{"arch": "transformer", "model": "sound classifier", "n_mels": 40, "win_length": 400, "mlp_ratio": 2, "head_dim": 32, "qk_norm": false, "inner_norm": false, "pooling": "class_token", "loss": "cross_entropy", "beta1": 0.8, "eps": 1e-10, "max_steps": 28600, "lr_schedule": "cosine"}
Rows from block 2 of a small sound classifier, named by matrix and row number. Rows with one number belong to one neuron. Each number is 128 + 32 x the weight over its row's rms, rounded and kept within 0 to 255. All counts start at 0. Numbers have three digits each.
After each neuron's rows are labels from the 100 clips, of 14976, where the neuron reaches its highest value: "top examples" is what is common among them; "loudest band" is the band of the loudest frequency at the time of the peak. Only what is clearly more common there than usual is listed. The data: single English command words and digits, spoken by a formant synthesiser in many voices.
# fc1: MLP up (model.blocks.2.mlp.fc1.weight, 384x192), inputs 0-47
# fc2: MLP down (model.blocks.2.mlp.fc2.weight, 192x384, transposed), outputs 0-47

fc1.65:143127120106114077118115129139136158126132096157255171157100158132108173112156014123138107116169049121121085127155086088134141121152151185143103
fc2.65:101154100125155133146064171173088127023168144138187167158153119139147096159148072088112129103162165157131111018159155093139126117112163114186144
top examples: voice: low voice; thin (high-pass); /ɝ/
loudest band: 250 to 500 Hz

fc1.165:149111044139135115109145141115103131101070143138106166120196110161146147145143157190064107165153083133105143107143122112133123084085169102108178
fc2.165:092120197140097118154140078129199096150142092131161056118140126077110087062145120118174138104095168143118133127098167210111134189139052107145141
top examples: voice: deep voice; quiet level
loudest band: 250 to 500 Hz

fc1.83:134126158088097089093102142113134189109124073121144104192070187119130202125133140121148080114169059106127029104116081102162166137137163177139090
fc2.83:142121099140077149148201115092113096078096124080070141051150122126151163156086185131131192158084101087144173102102169143135128105171122140063148
top examples: voice: high voice
loudest band: 250 to 500 Hz

fc1.369:193099119091091119076133124128118141101093097112137133128071136155157203154128119152126152143148084100163131103103096115153212106163154181119088
fc2.369:075179128098095083134146115117143112163134075140120129132128096098143105119145144072119100101172138132164111156149129114157176143154141084125188
top examples: voice: high voice; /ɝ/; thin (high-pass)
loudest band: 250 to 500 Hz; 500 to 1000 Hz

fc1.126:162080143110137155106132136115125201107119073106115063162106153111152171138102155140157100128146061113108105102073095129187128130122138170128072
fc2.126:129111152110087159140180108093100102052111130126075107096101101097173128168061191123157201112078103072142168058125183145147155148164101157084137
top examples: voice: high voice
loudest band: 250 to 500 Hz

fc1.69:159125115113119113101085119124152104078110125146133087139063102122126176110157115158147181164057119041161089071129112131146193116141155159099073
fc2.69:071155181080120127119064106135164124126141097148145139147109135100101144088177167094153091101183154179113103075144181148133167172118167079171170
top examples: voice: child-like voice
loudest band: 500 to 1000 Hz

fc1.145:113161127154111073166127121126152117072075127157158143109151197106091166103190102119107084128153100144149077077151125080142138128083164144130112
fc2.145:092124179141181132174142098142107112178137079098182131113185129147153110136117128113184090124184103157183142150092126132139134161088155112129170
top examples: voice: child-like voice; /ɪ/
loudest band: 250 to 500 Hz; 500 to 1000 Hz

fc1.155:157148121148045072095156128132149138081071133159132115130082162105096187097188071124100114145100086112170141084166122123135129124141146144103093
fc2.155:092129171090115130113134095118129105196133081124097113157109110106132155136132174105153126118153076138160123174126087156118140133178128152125150
top examples: voice: child-like voice
loudest band: 500 to 1000 Hz; 250 to 500 Hz

fc1.119:176125132127098098095154164155174175125112139117160117116110191090091187079186076129090142099128121080145060125152111093124136136124120161096100
fc2.119:156113066127113120133127159124172148057115165141077121107142167134080145076162114157069154187100107093149139078115140139118126088095115142116080
top examples: voice: child-like voice
loudest band: 500 to 1000 Hz; 250 to 500 Hz

fc1.58:146158065154142123125154135124109107095068161141102167107192100172150122148136146174083094167150080143141144108140111107139124093120169117098175
fc2.58:102105195146111129167150102112190068136133109123152051123136113079126083075126151114187139096066156106135137135093160191161131201144075096116167
top examples: voice: deep voice; quiet level; thin (high-pass)
loudest band: 250 to 500 Hz

fc1.379:137123156078094106102139118104123144112094074114121100145085166108150221153111152116150099118167057119134080110111074102169156143143165188125109
fc2.379:160119128132080162130187110117119106104089135084056102075116127103148164148068186126135192138065109063167171121104173140155122122181106143070118
top examples: voice: high voice
loudest band: 250 to 500 Hz; 500 to 1000 Hz

fc1.289:171130128110077051067109091118138140103128103141176103153067147112146207132139110117145111112113071083144078094148087139139164131168130162151052
fc2.289:071171127112093093138130085113119108173126073147078146111147125140135150135147211116134080118156104181164124173140145122141148141130176098132179
top examples: voice: high voice; /ɝ/
loudest band: 250 to 500 Hz

fc1.221:156121113144126061097115143145201186125105154105166132131123209109055188059214088150085124130131139104130086125142130110116095109089126121101086
fc2.221:167088087135152130137121161128159135138107169160113118101129163115085134097168111141085172153105137107147123138121126080090128094097138165128072
top examples: voice: child-like voice; /ɝ/
loudest band: 250 to 500 Hz; 500 to 1000 Hz

fc1.240:136144051149123085129166134113105126130092178146112186094166134182127151154146144177034113165173111151110150131152094108102103084110146130113153
fc2.240:166116087152150161086144147119065161071096173157085167094119110161180147201069183148087118134158103171136184083135082081123092099108170151132094
top examples: voice: deep voice; thin (high-pass)
loudest band: 250 to 500 Hz

fc1.25:153118068145126140128136132110107132097058164133086159092180102175126145130131155200050123157155119143112172106132120105130119094096164139101129
fc2.25:111087199109166128139120114155198082122153082142155074114139109091085114059168127109187143103094158117111102127100209208118164189142056096125173
top examples: voice: deep voice; quiet level; thin (high-pass)
loudest band: 250 to 500 Hz

fc1.166:168139085129125153113115177122092146092100175151073139121160108175159138164106149161061149156123138122134173101133124120133145113119141105106137
fc2.166:113103217157137135140136131163189108153151127117109054132148114097101093067152190111180129119101174131080122146108178174138144170129078108129142
top examples: voice: deep voice
loudest band: 500 to 1000 Hz

fc1.50:163160164175096091129139092149147089120129156083098065141060086083122121099120138140152124146017081114169119123141114181115119150174114190108099
fc2.50:183127170183120112062175090119137191239133135046130090124098148136132151108123133135152081177102137110152137199118138186142086147137080144116064
top examples: mains hum; voice: low voice; rumble
loudest band: 500 to 1000 Hz

fc1.159:178115137097092134068091112137139188110130108146216112193033144128153166126114043112160102124145064106140094110115059106160170135172147205153028
fc2.159:117169141194088125145164091100114116183093121132073105104137140133176148166088206115097112149143103128203153192131103125152090121171140140074120
top examples: voice: low voice; /ɝ/; thin (high-pass)
loudest band: 250 to 500 Hz

fc1.46:122140107152110041119126141122180140088082131127185159097139163146066168081213083129087124145135147127163074085157139081133122099080157119114097
fc2.46:077142147136119132146163076132099111209127120106144134115116117147138115146116123118151085117139111174131151204109075161133102141113133118144193
top examples: voice: child-like voice
loudest band: 250 to 500 Hz; 500 to 1000 Hz

fc1.266:195115128089137162046077169173121188095107147102121151129070136159131140130127072141082171159097132094143150093117093112126154115177116115085064
fc2.266:137116126182157091141114134129133138195157100137090131162122097152110101129164157110113107129154103133077091206112102176074122078145132158152128
top examples: voice: child-like voice
loudest band: 500 to 1000 Hz

fc1.121:178093111113101128116164117112131128130126096073100143113100126167088175122121156197122159199106081104101147131083133161116136105149102136109127
fc2.121:117118122097124098126115121089157170061139086111152134151137107115100173119169165161094152138160096129124099033143112121120136093142122102145112
top examples: voice: high voice; thin (high-pass)
loudest band: 500 to 1000 Hz

fc1.218:162146138140129115110161124108149164114051147155093115068171194094130183124121158112111124102143093115162149122168134050151107144098185152073120
fc2.218:094126123172175153143138153184157074130105141077161107083200142121131061107142094096109184166108180100152141120107204151115139132120100076122141
top examples: voice: deep voice
loudest band: 250 to 500 Hz

fc1.14:152056137096121162106138162181117145132117155110138122077118130127118150115112060156121172133080154108108169131102176129129115138091109108090117
fc2.14:119163115207110111151148126131116141007116153106132122118110150125058173114137033145108119124142118151188119041147099171134104121130118167160121
top examples: voice: child-like voice
loudest band: 500 to 1000 Hz

fc1.230:131135059153124085123160142111106133132091185145106184093177139186125149157149148159041113166164113157103154133155106105105110072112135115112155
fc2.230:169137089139139163078135157107070152094102180147096163127101110175182126198078182160083151134149102152140188083140083083136118093147171146136099
top examples: voice: deep voice; thin (high-pass)
loudest band: 250 to 500 Hz

fc1.5:132146065152140126121166142136104116098088169151100154108175101158143145152138147195055107159139096139124147104124114108130120093109172109118162
fc2.5:089109191120096114163131088125188074149162096113133059132118125072105111064145146130180135098080164100106131133089182211123142188142051094133153
top examples: voice: deep voice; quiet level; thin (high-pass)
loudest band: 250 to 500 Hz

fc1.170:119078129096125132117101170190184171124126103095179085154144160104087135064170062102142160134108173103133095108107150121130166135104125112127108
fc2.170:131093141188129112152161083122189143193116154141135103116157189126090121075151123164129105137114090125103109180090123112135082133075109117114100
top examples: voice: child-like voice
loudest band: 500 to 1000 Hz; 250 to 500 Hz

fc1.277:160111129091100134059098121127147189108129107148219120172052144133141176113120048122146120114145047105134080102119073089170165125144153204148034
fc2.277:124155138165079121145181079073129111190080089129039101095119143130180124143076236116126093159128090118178164185114112124147121133160130136101128
top examples: /ɝ/
loudest band: 250 to 500 Hz